{"n_mels": 64, "depths": [1, 1, 2, 1], "max_precond_dim": 1024, "one_sided": false, "weight_decay": 0.5, "adamw_weight_decay_other_params": 0.01}
Rows from block 2 of a small audio frame classifier, named by matrix and row number. Each number is 128 + 32 x the weight over its row's rms, rounded and kept within 0 to 255. All counts start at 0.
After each channel's rows are labels from the 100 clips, of 14976, where the channel reaches its highest value: "strongest on" is what is common among them. Only what is clearly more common there than usual is listed. The data: telephone keypad tones over noise or synthetic speech. In brackets: how many of the 100, against the usual share in percent.
# conv: width-5 conv (model.blocks.2.conv.weight, 288x240x5, standardized in use, each kernel summed), inputs 0-239

conv.181 [131 111 122 108 143 143  98 116  81 104 163  99 108 177 160  92 110 109 149 128 142  78 114 120 173  95 129 125  82  70 108 103 110  71 161 134  92 152 139 141  66 152 132 116 100 114  89  83  72 150 116 124 120 113  56 115 130 139 134 154 150 123 122 132 135 151 145 209  84 130 120 125  95 189 133 130 132 188 205 153  92 106 112  86 129 168 144 137 149 153 131 176 147 163 172 118  62 169  86 103 153 139 140  93 157 145 116 119  86 136 135 147 196 152 165 103 188 142  98 136 145  88 156 153 131 103  89 179 107 144  85 118 119 152 215 142 200 155 147 132  57 127 126 123 149 126 176 174  72 102 112 124  65 153 198 164  96 191 118 134 153 149  96 133  91 121 114 157 123 156 180  98 148 150 130 133 122 106 109 129 132 131 112 181 179  93 144  46 156 162 117 115 149 187 154 140  87 125 119 141 123 144 122 107 142  93 113 123 107  99 112 183 107 111 156 164 115  76 200 143  85 196 156  99 179  83 109 140 101 128  91 161 131 114 114  74 157 146 163 160]
strongest on: key "A" (97 vs 26.5); first key: A (80 vs 6); last key: A (80 vs 6.1); number of keys: 1 (64 vs 11.1)

conv.263 [146  94 125 115 177 139 146  92 117 120  99 162 141  95 104 141 170 125  85 146  87  87 167 141 117 206 130  94 118 139 155 140 170  76 113 143 152  85  51 163 127 139 141 115 144 141 190 145 165 139 130 139 153  96 151 107  78 195 133 134 100  53 104 154 141 102 112 112 164 120 112 149 142 164 100 133 157 171  64 167 110 101 134 119 133 159 167 164  96  83 117 158 145  99 121 139 159 132 110  86  91 126 181 154 107 138 107  83 154  71  35 138 176 199 153 154 123 149 135 150 121 136 190 147 184 145 145 105  68  95 115 190 144 129 103 186  86  74 171 113 132 165 104 102 129 130 100 125 116 169  90 119 102  97  72 130 122  95 154 136  75  86  90 110 105 120  99  98 153 136 175 108 105 114 140  87 100 120 141 126 146 193  84 156 158 146 122 117 110 150  91 149 133 100 123 175 128 114 115 121 155 107  73  53 210 102 125 136 169 114  85 146 127 101 139 100 140 139  97 125 115  72  95 161 137  69  99 139 160 166 103 105 221 138 116  80 147 125 116 115]
strongest on: key "6" (75 vs 26.2); number of keys: 1 (75 vs 11.1); last key: 6 (65 vs 6.1); first key: 6 (60 vs 6.1)

conv.175 [ 98 145  67  84 129 136 126  38  98 116 138 124 104 125  98 142  95  82 144 185 171 122 143 116  75 121  99  86 130 157 130 189 137 137 112 150 145 147  61 149  84 114 161 129 184 104 136 121 118 147 166 159  88 121 175  95 137 109 101 111 156 177 169 136 186 146 135 152 163 175 138 142 161  89 118  78 164 145 151 171 133 153 173 133  95 109 151 164 168 128 137 166 143  52 109 117 100  90  95 141 167  88 129 129 157  94 174 213 109 118 166 123  90 136 155  80 160 116 112 126 115 132 136 120 124 112 135 101 109  90  79 111 158 157 145 146 138 124  72 135 103  54 137 146  94 141 165 140 199 136 126 110 129 160 126 106  98 119 174 101 149 114  58 141 157 177 122 117  86 154 138 167  62 156 109 134 118 130 122 141 144 122 189 116 137 109 194 110 179 132 127 137 116  33 178 156 148 129  55 127  98 146 147  86 106 170 122  82 114 155 154  99 146  47  91 179 108 136 144  98 145 132 134 107 166  97  47 104 111 151 106 173 111 124 167 100  81 117 118 150]
strongest on: key "1" (91 vs 26.3); last key: 1 (66 vs 6.1); first key: 1 (65 vs 6.2); number of keys: 1 (49 vs 11.1)

conv.218 [111 117 143 146  80 138 157 120 130 153 137  74 149 114 105  77 138  98  68 128  94 119  92  93  70 136  90  89 141 117 137 112 180 109 118 155 164  73  86 101 144 147 178 148  65 172 121 135 174 119 119 134 168 161 102 129  93 112  96  40  93 180 127  35 149  83 122 124 129 139 134 149 108 163 104 122  82  90 181 154 104 114 145 113 108 132 136 111 120 148 161 141 140 160 156 110  99 106 122 146 130 136 125 128 124 140 111 120 120 178 101 117 139 146 135 110 150 153 123 189  99 112 152 164 170 135 113 146 114 148  80 133 133 111 158 164 134 108 165  83 100 107 121  89 126 138 130 172 146 189 142 156 168 167 122 202 127  82 182 188 202 188 149 154 174 130 185 197 132 116 135 130 120 136 120 156 185 108 120  64 169 123 129 165 102 138 112 126  93 144 103 188 120 161 167 113  92 159 128 113 161  26 161 154 200 167 105 137 120 177 171 121 143 158  81 109 159 143 106  92  74 116  91 124 161 140  91  44 124 114  92  89 102 126 115 111 147  82 164 138]
strongest on: number of keys: 1 (84 vs 11.1); first key: 2 (36 vs 6.5); last key: 2 (31 vs 6.1); last key: 5 (26 vs 6.4)

conv.75 [126 137 103  90 175 143 131  76 113 125 136 148 197  79 143 181 120  95 106  75 110  67 113 146 166  77 163 110 139 128 100 140 148 103 120 140 133 160 132 144 177 141  94 153 136 107 121 139 110 113 145 170 174 107 140  84  85 224 134 178  80 151 137 130 107 120 127 141 172 142 107 156 129 125 140 137 152  93  37 141 136 133  85 115  68  82  91  99 140 119 164 124 121 218  94  89 146 108 151 155 101 183 140 165 151 130 111 100 146 105 139  91 117 108 120 117 163 142 179 123 117 172 133  49 136 108  97 206 132 147 127 157 123 111 146 120 145  99 123 173 139 126 103  95 142 216 124 215 116  96 184 126 150 119 170 169 127 147 154 118 143 127 200 116  47  98 126 102 126 125 108 186 110 140 175 138 140 139 101  72 108 128 164 177 126  93 111 142  98 101 127 169 171 157 154  99 157 124  80 153 134  96 164 133 134 124 128  91 117 111 105 188 174 107 153 133 138  99  98  95 150 127  98  83 152  72 126  61 145 117 150 115  91 142  93 100 127 175 180  78]
strongest on: number of keys: 1 (93 vs 11.1); last key: 4 (25 vs 6); last key: 9 (25 vs 6.2)

conv.187 [ 82 162 113 158 115 104 114 155 105 141 105 102 120 162 124  70 101 138  84 112 140 146 143 165 214 153 132 123 175 118 147 141  80 134 177 121 138 103 130 101 124 140 143 163 125 140 138 148 145 107 113 151 112  65 131  72 113 159 187  70 176 113 126 153 105 165 116 146 147 186  68 128 111  84 126 167 161 113 149  93 113 111 150 128 127 130 125 153 133 113 122 178 102 177 147  69 142 137 111  70 120 123 216 170 164 187 114  63 126  47 160 141 132 136 130 229 146 149 113 126 193  80 125 135 135  71 105 144 161 122  79 160  93  76 148 186 195 105 133 125 115 164  79 110  89  95 153 164  66 125 106 138 148 169  73 108 116 137 102  65  94 150 134 103 152 160 119 121 102 133 173 155 152 116 141  91 106 131  85 151 114 125 139  64 105 182 100 120 132 140 141 152 145 195 141  86 116 155 124 146 133  78 120 111  99 115 144 103  96 129 157 144  70 104 129 125 140 165 141 155 154 133  25 111 131 138  93 154 128  50  86 156 145 139 119 142 109 135 109 105]
strongest on: key "6" (82 vs 26.2); number of keys: 1 (76 vs 11.1); last key: 6 (72 vs 6.1); first key: 6 (68 vs 6.1)

conv.207 [104 102 126 127 169 126 123  72 136 111 120 193 116  99 128 117 204 112 111 103  98 145 131 142 145 151 151 137 154 147 134 105 132 168  98  98 126 176 102 137  58 115 117 136 107 171  68 168 124 155 147 148 121  81  90  72 166 166 156 162 133 159 108 146 141 216 117 131 110  98 192 186 121 140 120 113 133  82  85 127 134  54  88 127  54 173 199 134  99 111 117 120 149 153 142 121 162  73 168 164 134 118 160 176 117 144 126  90 113 157 142  99  72 107 129 170 121 108  66 159 154 101  96 129 147 140 131 172 136 120 125 152 159 114 150 159 151 190  84 104 112 173 107 179 124 126  66 158 144 166 151 107 117 172 149 134 121 146 181 136  63 168 154 120  96 136 136 130 134  88 122  97 131 153 136 132 181 142 107 144 112  83  79 106 157 154 161 123 102 127  59 126 104 159  92 122 103 158 134 158  60 105 111 139 167 113 102 177 201 135 133 125 157 124 114 166 119  60 234 149 116 104 119 132 131 172 159  95 128  90 107 102  82 137 113  50  95 158 101 131]
strongest on: key "D" (75 vs 26.3); number of keys: 1 (67 vs 11.1); first key: D (62 vs 6.2); last key: D (57 vs 6.2)

conv.79 [117 138 115  80 154 101 151 114 117 149 152 151 166 138 172 156 130 129 105  65 134 148 142 134 145 107  82 115 108 195 109 121 141 135  98 162 178 155  78 158 185 144 105 117 122 134  61 156 193 152 116 165 105 136 165 185 162 156 145 232 167 146  84 101 139 161 135 107 193  99  71 117 156  94 112 136 137 167 143 182 127 139 157 130 104 168  78 133 162 131 119 143 132 145  87 141 112 147  67 122 129 136 135  71 161  95 134  80  91  59 110 175 145  89  98  98  87 130 150 150 102 155 163 126  76 114 156 119 167 109 142  84  45 106 116 138 159 153 118 113 186 149  63 119 125 117 149 116 159  44 173 171 151 104 149 109  86 147  97 145 121 175 133 170 110 107 129 132 132 125 107 123 136 134 135 153 131 191 107 132 156 145 124 154 116 105 133  93 175 142  93 171 143 141 108 143 102 150 120  72 141 117 112 129  81  60 121  89 134 168 105 191 196 171 144 110 124 112 137 138 144  43 134 131 105 134  93 154 123 149 103  60 120  75  51 164 104 131 140 106]
strongest on: number of keys: 1 (99 vs 11.1); first key: 8 (45 vs 6.2); last key: 8 (45 vs 6.3); first key: 5 (42 vs 6.3)

conv.216 [158 186 183 103 179 122  81 157 117  85 114 149 129 136 125 125 153 140 107 194 102 158  69 178 164 168 116 133  71 120 118 114 170  56 129 125 132 114 177 136 177 166 141 181  95 124 167 116 167 125 110  89 156 145 171 113 158 133 127 140 105 178 173 136 185 115 158 134 109 122 134  95 136 167 143 120 187 192 107 145 140 111 105 129 140 122 115 147 128 116 122 173  84 123 112  93 179 157 134 182 123 128 116  79  99  96 166  68 191 131 146 116  97 104 102 132 114 144 160 130  83 142 133 150 105 180 116 156 105 147 194 157 144  91 134 131 114 118 131  84 155  73 145 134 121 142  98  96 160  72 100 144 137 124  72 129 124 149 110 152 148  81 123 148 157 160 135 124 143 159  94 122 199 119 193 130 145 149 127 124 113 108  73  89 121 137  58 127 126  82 107 107 186 154  71 139 121  97 143 101 103  24 119 112 139 153 100 138 112 110 156  70 179 138 122  41 137 127  41 145 130 176  86 109  96 140 164 110 106 100  68  73 151  69 105 155 117 134 121 140]
strongest on: number of keys: 1 (86 vs 11.1)

conv.87 [144 162  98 100 136 129 107 171 140 121 133 116 163 106  67 226 112 112 118 105  94 131  76 114 108  72 141 131 138 141 144 114  76 126 149  47 106 145 139  70 132 104 131 104 157 101  82 117 143 131  60 147 108 130 120 155 126 132 148  66 183 148 177 164 120 147 153 127 122 130 144 109 121 144  85 133 126 132 173  96 126 146 167 128 148 113 175 167 105 134 154 131 132 147 117 149 149 102  89 142 170 155 155  99  88  77 111  85 155 221 167 133 132 103 133 166 135  99 121  99 127  87 157 183 120  72  93  72 183  58 144 126 174  81 119  76 120 136 153 102 165 160  99 149 110 161 157 120 108 123 115 135 118 123 100  94 155 109 150 111 119 171 135  77 154 113  76 143 154  94 128  60  71 147  98  90 162 125 155  80 116 161  70  82 166 172 157 101 161 162 192 152 117 161  92 159 157 109 160 141 192  74 134 132 120  89 108 118 163 164 156 121 100 183 134 183 104 159 155 178 117 108 139 129  40 114 156 162 132 147 121 143 104 154 111  51 125 165 153 147]
strongest on: reverberation (55 vs 25.4); number of keys: 1 (48 vs 11.1)

conv.265 [135 173 121 184 116 161 120 107 100 130 108 153 129 184 195 146 154 114 143 244 121  82 119  92  99 106  97 152  90 154 142 178 167 110 162 180 163 131  81 124  89  76 144 124 133 104 137 160 149 159 114 127 167 146 171 173  70  90  89 106 133  92  89 119 122 131 198 164  96 134 149  78 132 119 144  92 120 136 125 166 182 108 119 221 138  81  87 155 149 126 150 116 141 130 170 115 103  74 140 138 137 189 124 127 151 150 125 138 138 117 169 126  88  61 139  91 106 111 158  73  83 104 108 158  88 141 132 143 104 131 139  97 128 255 157  88 116 108 162 113  98 190 136 135 106 124  80 130 108 122 136 148  72  93 148 100 103 134 116  64  92 130 140  89 142 139  66 104 200 152 111 127  80 156 115 119 118 132 135 162 211 156 170 131 137 141  85 111 126  92  94 103 104 151  95  92 130  76 126 130 164 135 140 157 171 141 115 137 103 134 129 127 118 136 136 149 148 104 101 202  74  75 128 130 121 118 130 124 140 123 134 143 127 156 149  94 139  91 116  94]
strongest on: speech (98 vs 35.5); number of keys: 1 (80 vs 11.1)

conv.232 [ 57  97 157 135 125  85 114 122 121  85 139 154 132 111 129 134  99 110 107 158 111 136 171 158  84 136 162 153 102 116 114 165 143 154 114  88 103 101 112 184 144 111  99 137  72  77  91 159 165 122 128 179  71 113 160 188 117 119 116  94 121 103 109 119 109 144 157 130  96 108 122 114 172 133 140 156 128  71 138 158  82  87 136 140 117 106 130 115 176  95  86  92 143 142 119 174 118 119 106 116 172 128 118 171 172  98 169 135  85 137  75 102  95 144 100 208 157 131 151 173 166 102 149 148 116 114 119 161 149 113 126 108 153 210 140 154 118 136  46 106 115 171 163 138 110  80 135 120  98 142 132 167 146 159 124 139 186 117  98 136  85 108 143  58 131 154 139  93 124 121 191  96 111 111 168 144 137 127 157 109 108 162  86 122 179  50 154 178 166 127 100  99 203 141 106 106 112 152  81 123 201 139 118 108 132 155 201 147 135  91 213  81 129 174 193 153 135 105 110 180 151  98 149 227 152 139 136 143 104 142 153 117 119 130  80  90  62 101 115 104]
strongest on: speech (95 vs 35.5); number of keys: 1 (73 vs 11.1)

conv.235 [124 144 102 155 143 135 120 143 143  97 102  89 138 162 153 130 124 150 113  93 142 107  85  89 111 124 144 106  79 163 134  76 137 126 137 154 129 107 101 132 175 117 145  78 152 115 183 119  93 105 131 130 142 128 160 151 145 121  94 117 107  94 100 118 116  94  82 129 142 108 157 133 105 119 130 125 126 149 112  88  95 113 128  73 138  89 131 159  85 123  66 161 131  96  96  88 134 110 154 116 124 122 102 134 135  89  96 105 144  89  92 142 121  98 124 136  89 131  92 109 107  81 125  92 112 129 156 143  52 147 123 113 133  85 137 126 126  90 124 111 149 113  84 193 129 155 132 144 120  86 101 142 149 165 173 115 185 118 103 140 164 122 131 154 141 137 107  90 103 130  72 138 127 145  97 166 124 183 183 168 157 146 224 154 138 190 203 116 115 117 122 177 179 188 174 144 179 125 156 131 226 120 103 151 185 105 127 122 171 188 178  96 230 126 150 179 190 185 101 160 185 145 116 162 102 134 155 202 171 187 212 186 176 123 149 143 167 172 138 151]
strongest on: reverberation (95 vs 25.4); pink noise (51 vs 17.5)